Rows from block 4 of a small sound classifier, named by matrix and row number. Rows with one number belong to one channel. Each number is 128 + 32 x the weight over its row's rms, rounded and kept within 0 to 255. All counts start at 0. Numbers have three digits each. After the name is the row's rms in percent of the matrix's.
After each channel's rows are labels from the 100 clips, of 14848, where the channel reaches its highest value: "loudest" is the band of the loudest frequency at the time of the peak. Only what is clearly more common there than usual is listed. The data: single notes of 20 synthesised instruments.
# convs0: first width-5 conv (model.blocks.4.convs.0.weight, 160x160x5, each kernel summed), inputs 80-159
# convs1: second width-5 conv (model.blocks.4.convs.1.weight, 160x160x5, transposed, each kernel summed), outputs 80-159

convs0.6 098:118132139104088139084135086114127130136141184151134078058117101150110086070124198068094116096057136115098150070136140159120109139100099149104079154182087100125139109179124158111087108086136068062090113174124099113167103121135101099153113084
convs1.6 092:125151102092095096112121118166064146168107119114107135134168130182138206154080198144102197135185155110127081148138126162165113106091095178108188211089134158091177147096132130086126138116149142149156159162157159181119117156084194158085168069
loudest: 250 to 500 Hz

convs0.16 095:120125065105048117117098121093122165094137113122135089148108147103136116107151115063130057096071135155141097119112080175143141110077146071080080074160075112124143065121042134121089121088095098119102146163177116150095093074109130120122103157
convs1.16 081:125120118138148064119139141129101127084146128116047143127087130175161105124115138103097143162173147154099080134101089085077174157138148093086111136131083096075183194141177131122120192119113103049123130102097160135148082085199155081097172191
loudest: 4000 to 8000 Hz

convs0.65 101:138154130096105145126112125090129149131130174084138103133119106143146149086086172116094099179128180152099090116123051140089094087090155113123104146117117098135148124121114121103157120110120097094112114068129184150170105089149192065129141131
convs1.65 097:142153180122157121127132197118152093086145088048127141173089182152101161139081102120146150124146130152110132160115079118115145140138102134118088187159142128108163106162119191156160117178100090058116088176104144121153121078148140153100146198
loudest: 250 to 500 Hz

convs0.155 112:101139127183140125140114161131112104121070121142122119138145132107114157153042089132129147118155111118121044193116100143097071153038119141117131123137095098144128154012124110155076120165111127144132145099102103141133142081115130164152134062
convs1.155 105:095087124127151097148104139125118162164046132135141069126147131219107118116070139097106114183195099095109143064150135105133199085142113130116157124178134063137099141094099161115121171069092125149094093114145166107078124196058175109086113157
loudest: 250 to 500 Hz

convs0.71 103:159131116125057105140216100131181077169191125175119124183141092176127192125110170125104128145113143116158143202082107119101133085123142125076103127109095124147122091153149131134153097124116059088138134107171071162123136125153076131157076146
convs1.71 107:109151126120133113188122115053134117190107113113142167145138092150172164158136146105131117123098113104122132145129107135131154131110118116157244068120118119098114119182088150033085123072104065140129086128166182114170146148192153123116108118
loudest: 250 to 500 Hz

convs0.97 097:110145103103086138147064115108126076107095166142150135178132164014104083146160082115114116063076096181125107142101111140083091100053108167127117108107069130147136101086135108110137144145049108121144133142142134120141107106116112134142085049
convs1.97 085:162058105109159132099158068075123176164154109163105068202096155161156159124121079060138125176110110154088122122096075124118180156108147105138102144177096121059098188152170114135151156061078183120056106151153104118159113130173139128095178139
loudest: 1000 to 2000 Hz

convs0.104 109:133085131172117172099139119087120099075180142159130081098176082115121123085083154089101095092076130139126115150101067108153172126066056153074137175174127145135138118137094094142109146087110098119138104136180135100148113139135067118087114115
convs1.104 102:156210076138075129160120130128155132089128135125129126086107145110135127150168178155090115121120053107100155077116107158088099133130168149155100162134114131082153131099144082109124125100102157153146117139148090138065106133121179099143160031
loudest: 250 to 500 Hz

convs0.27 100:109137106159085127075134148147207097111090128106132116074095149049147139122150058116125112092144133129153118129133110124119132060117134118147101069159149093133139125118134083061084136095140138127143083149143166165112110118147046138095127110
convs1.27 097:118121165113107157130140158147116136143094130177138148183161113112086096135159099085099116128136108098183182151160117187160112140130139121138129144106138098109125115113101194060127139095126109126127082105170128068150128186108133084070108220
loudest: 250 to 500 Hz

convs0.121 108:125164088120140070151147138126167167179136092129088120150124110179140130130154137151130161109140081151170120121176133116156152100087192092133161131121090153121117072126061141166142096175117115168097153118104092205050115138099161063182150122
convs1.121 111:102189151092193107186125123122074202151129094095146133112134101165068135167107113129132153123092138216085171092146109166131131080112115127095160115089117125118127123136120139080109118075089108138155096095128101049123148120098156098061131148
loudest: 1000 to 2000 Hz

convs0.112 076:159150129137150026120196160159096096157149128116087183156193066167139120157145121127107134156154171100133170173193130180184155144166157213213152161147086168176101138130049124160188176121115170145189180170117113149114118137138142158152191148
convs1.112 121:202123121161161150118134155099126138134152126102094093123027162140117109194071133096141187179118087144137060157138099150056144153106100080119141136156112122104114125150156135099104148149099136159048127125149150067152130171137136122126167133
loudest: 250 to 500 Hz

convs0.152 129:127053112097136123116156127063090109148143107145127169093099118087148101089139151116107170135063138068074145079150115126106153097146158129074093113147092101137134136155140136055139110087113142135165046139149139031129122150130108086125182156
convs1.152 118:119058136070139114102117146171102141102114113100148133112136107117128061101125206108136117174115076107214118163147114130141142224113081139150153092194110103135125136127144117180137099086104125131154047148122178157123107128070138119112087183
loudest: 250 to 500 Hz

convs0.19 060:096161127129123091120057179105103142129142119086170115081114111167154151145110137143153121122125141107155139158052119107133127113141151113175087135121171142105000046151082126124137113169103136151132150064138137112109109107144138097148116139
convs1.19 093:125189142161148165116076215119171110113143139178119108144127110154175126143153135083121123112116059150096101132056114133157149120133111137138141104150235098137072187120179071121113172073045160136159127108138159146138131126132151123124165139
loudest: 1000 to 2000 Hz

convs0.106 101:125096133146133162135099130153088099099116086129126085110064172148111127115130147073094073129091122111071057099127082067122135135149145130076092130123152050090116179119156140101156129141111108131142096037106113161119109114151133133101106158
convs1.106 085:136193099152122070150127104135119164164101123128119111120148160084094104156195110150136124092060136176144147157150139108138112164132131154172156120098160116117122121061129168137206126111174123151143104093117135085118110126203157097117170068
loudest: 1000 to 2000 Hz; 2000 to 4000 Hz

convs0.159 090:122072139047125149088100144117118131135135058127136154078058133143094124137069088115107089089136173083129104147122133075110122116164154073152081101130105079079118119122133127161099101147087082121067056119149095148075107158098122129152134207
convs1.159 081:104160100156083121177114138151141167178128072135153073137144092085133082129058162129076186124118151115149126050122084125117101127098210176134164116147146125133099130130119165119152203074123095146167068115141143139104107071146143158089103114
loudest: 250 to 500 Hz

convs0.150 119:118105125000120126138109132147134126130140122160158127134117155075120079121120115116117156123094204121133116135157105128087147123120134165087176112153083120089150145073129139156119153153098130059040110119072104154110109104096159156152130136
convs1.150 101:080148092122091158074105114147187104125161086096111143106131121162099157108163181160169096117104098147111117146129138131126037169139157142129076188172126117118147160158127148136115000126157116142081129140112160143121161114120152185168145120
loudest: 250 to 500 Hz

convs0.149 117:098110128059073131182174125147100112132131163124091138100118117145115108075134144143134125185172151124113143114148079156167130098127092083134138032115118109193165158080134109122116092104100124039053084098124115089123160123147068117120086117
convs1.149 102:118166104146180129078129140167135075123117139114131137156126097158099174122098190160168202084174170135134130192142074093102162127148110116111073143192163096080143111107156172119098148084132101124115100151122147161147098119097105137120117161
loudest: 250 to 500 Hz

convs0.4 088:121088112142041067146138187134162147055062133132104095104115131173048128147049152118088108129119112108156104113119106097142037125107155098147149114107139132104126111157096167119103106113111103089174135139128099113053130091121115089093061063
convs1.4 088:140153143090180102145094148106144163157123212109143173119079130162136165116141105175100114119182177165085131084134150142115092119173173098094099137137138105143108105146138131095096189101144104084104129106118185107135128169134153069097176139
loudest: 250 to 500 Hz

convs0.83 101:113145080166144146153159105091177118123098136152169090107072146161106175111152098058076136119098088093154127093145144152109144142121113043122079161135085139141153152129113068095102034136077081099089113144148108156088126098102146102110089059
convs1.83 092:103104090129128103158099137125144192160147077159093078180135027109146138106131126142143185150149141148174109070151118132136134207114182143090183133120184100149137131058128136130107214129152152117158095138106185149146099157119087121113104104
loudest: 1000 to 2000 Hz

convs0.50 084:090089080195105114148168121059121098098062098185116090153114106133126110170103161133069208118170121209062115147140139169108136102110150133152127125140071159151123156111113087118100087112126088118085097056115110129129106146070096174119130129
convs1.50 082:127117041126161135179122166128085181122188143033124138084106119138112087111157123145125110137164126142108149185158198109119130118104177115154108068094127113090130110157117099150139172101145140117087144091136153116079088187155162108120128121
loudest: 250 to 500 Hz

convs0.53 054:119114020143142118071053111103140129106120108144133156124101111099133123127119125191133149101107125106134100114170169112108099134084092054159135075066090127128044130117000171110130109091133136155167142080118104097081098135116128128120123105
convs1.53 093:101160118122140108150120093109153135132108138135074079103173142125109097123146099130085129157106102084146153138104155170083115113181095209056159140100138114098120154132134067110128106145112147143166111238121155191106144159118139106122144122
loudest: 1000 to 2000 Hz; 500 to 1000 Hz

convs0.95 104:116121163139144112134108085080104115122086131136104142166125120149126150124163142121099077151180128123122087174113114066139132129097080134066152093000114157141151154080112150134137170170111147112117077131153064150150104142129100145101124170
convs1.95 094:137077098115135129071131095126168112155107135110131124172218118136158138117112107113139162123122177082100075091129155098102137200080152146115134156089103139125135140138113089065159119134121121145173096142138157147155104108180136148081166079
loudest: 250 to 500 Hz

convs0.28 115:124097109132119155125075123038181120084148143121123146093131127147145117122136125143084170127140123178109125120115188143060120162152143113124105092125099084107136128115091136142067112120147137122084177156115130102132104116138076143146116147
convs1.28 101:168150102124107122155144139119113114072123125038137119110047148176136095150133140149095097089134141166144120165108161062085138077119165060120058110140121107105135103184156121152118156150156106119120156078180050107139125097188068118152177170
loudest: 250 to 500 Hz

convs0.38 096:074102098114116173077080118091133142121096110104155065116142187089117129085152097128145104092083085114115126102095083115083094106121089000104137089137051118138103108112109112092102130066130123137115159120115125117146087130097105149078103089
convs1.38 091:176157128162112126139149120117119134111144090149118116134043226134133146140088136017063149146130108147111052173117123172065096217118118115054112130125128134138103141149194115117141174109108129171104122091130147112181200155138134161126119125
loudest: 4000 to 8000 Hz

convs0.56 101:122115116139126126160109189138147121084154105102105125061115116136055137131130166126100141135155140074191101145166099148166143096119116119169091138157152154132137144096115154110121100116112119093105139112149133109053119130104083057133095132
convs1.56 100:147124123092215123138118160150131153141087204085133189132125101140155169147156149160080100135183160152090140112129105132152096145132179122143125119111114026141139071146121147071079151071113131110120136060117144111137158124114154077126123143
loudest: 250 to 500 Hz

convs0.114 097:107163091097127166136094169072144107071135157135169114091136152124073118126097065128107113106124090154119108136143107118095079120130115134136125066170085077084126158063156113130088099137099147145102138126181129113044112096081193117159152140
convs1.114 086:112113142104154111132129142128086206139077177107122144117108144167232132149086073100116114199155128103090136115113132098171128119086117139034176074106121073159143140127101109026122100107106156117092095121169145088157120111100147102141126180
loudest: 500 to 1000 Hz

convs0.99 115:105076129179135103092125130131099092148109067103066101103122112126081091129070140119113100125110137153097084196098087109111097152072150121101153128111140141119090130126135139001126095160117103154105106095141046091097102105124189144126106156
convs1.99 098:078130164116167154154116122145098106085092160081136194162134053095124080112172077092117141124123101130146133142168098144151195144132116105146182104116160148142104129089100144153081170101096091141113074096176110110130113150106107125041146180
loudest: 500 to 1000 Hz

convs0.125 104:078146142129179138090145117102157101071131190125092069130025080127129095172088127087126148178098086093116106114152086100106093120163105149166155064126178119171143143169109126102124119102155148132137125130100135107113128111185041165096095085
convs1.125 103:164171148142164144143121108114149157167123057139080167119146165187116188148130123119094134103057166193134194171119142211151086175149102147114063159143104140144180167126096157087120140066139122149116161121104123118096087113112100151102126173
loudest: 250 to 500 Hz

convs0.157 099:092164130165148105102130120132151142114097149180134102124108116140091131129105121082156156159091158040132091160106106111088155069138156116108102091174130164136159120155149120116111102115132096016195111043119167166128094141095114114119113130
convs1.157 099:195159064169117185211099136123080098134146137122099165112123074143114115116149127157093130077127142149143167189068215121112130100198161082178091176147116127126118157137125128139105173131168153130081118129148076093072093129122115120203160133
loudest: 500 to 1000 Hz

convs0.76 108:124117088148134118086134162126080151158073127130113139105090085134135108115104129112125155126158116147078137113114127132112088124143180131121113122141088085102129128114120116133090101090080153106143128107072110100103107133148113129114125107
convs1.76 103:126106094095221140104124167122145148190139194085141036132134091134203134118110099130058167158196166079131099119121093098132127106102109129127186104133120061132123127166115124127107101100130168105135120128181160149118092114111106074103143118
loudest: 250 to 500 Hz

convs0.1 121:120164094080102115112128178123135093092132147122122101171140135070139077124060101147110094103111081072141123149142132162139122107128130145137055102157136065089131097106133094161128113130124141149115155131156172146023106103159065127146115121
convs1.1 107:089111137146209127125117163098143105158110154180153138198100096127159177123099091098106104163085143132116151106149114158180130117159144138082217088104114058145123131107114107085183159090120107139096115131132133169138121136127125096157090138
loudest: 500 to 1000 Hz

convs0.58 110:132056132048103105098136105100118081065105162091118139153116117152141077062054151122078130172152142067120145133117116111088109129129125134113129129093119028120128161133133132087096124085133068188107117091159112164151145147153074073101176093
convs1.58 112:082158124127103126134118145128108131161129109075138160080179095112122060134068139123091171081133182147125130108120102184175111122123152142102136051176136167138141088162088130075131176075132090117182095156082169131082100091113174123143101099
loudest: 250 to 500 Hz

convs0.14 079:099110097110062136097120116114096075107146102138104160121109130059083099086138108123118085106078152107133165106112100202197051136113132116113100135131151158106171113106126135165105116042132088063091086106153102080153112070121154094103104165
convs1.14 094:161120121090124139135096161157141152116115176086127173141135105138120155095095108116121155119168114155110083122108179091039156111106167134164118115127168059131102139146152113100157163170158145011153124106137078147170093158140153100123117207
loudest: 500 to 1000 Hz

convs0.94 095:140101119144139144123051117157153146143063155169119106141072161171144112121106159090178176170160152143117065142137043171114156117109163082156113096164159112143087109141126113128142141124142156110187111158080177129121086126143101152139086118
convs1.94 101:223115097125131125150100147080127125158168090073129159111066204129171067085168075135149126138093134071108149132095111172093128087151120185168101112109106132141133161164117091170200161119120184132079137074121112047118101142146139125144180138
loudest: 1000 to 2000 Hz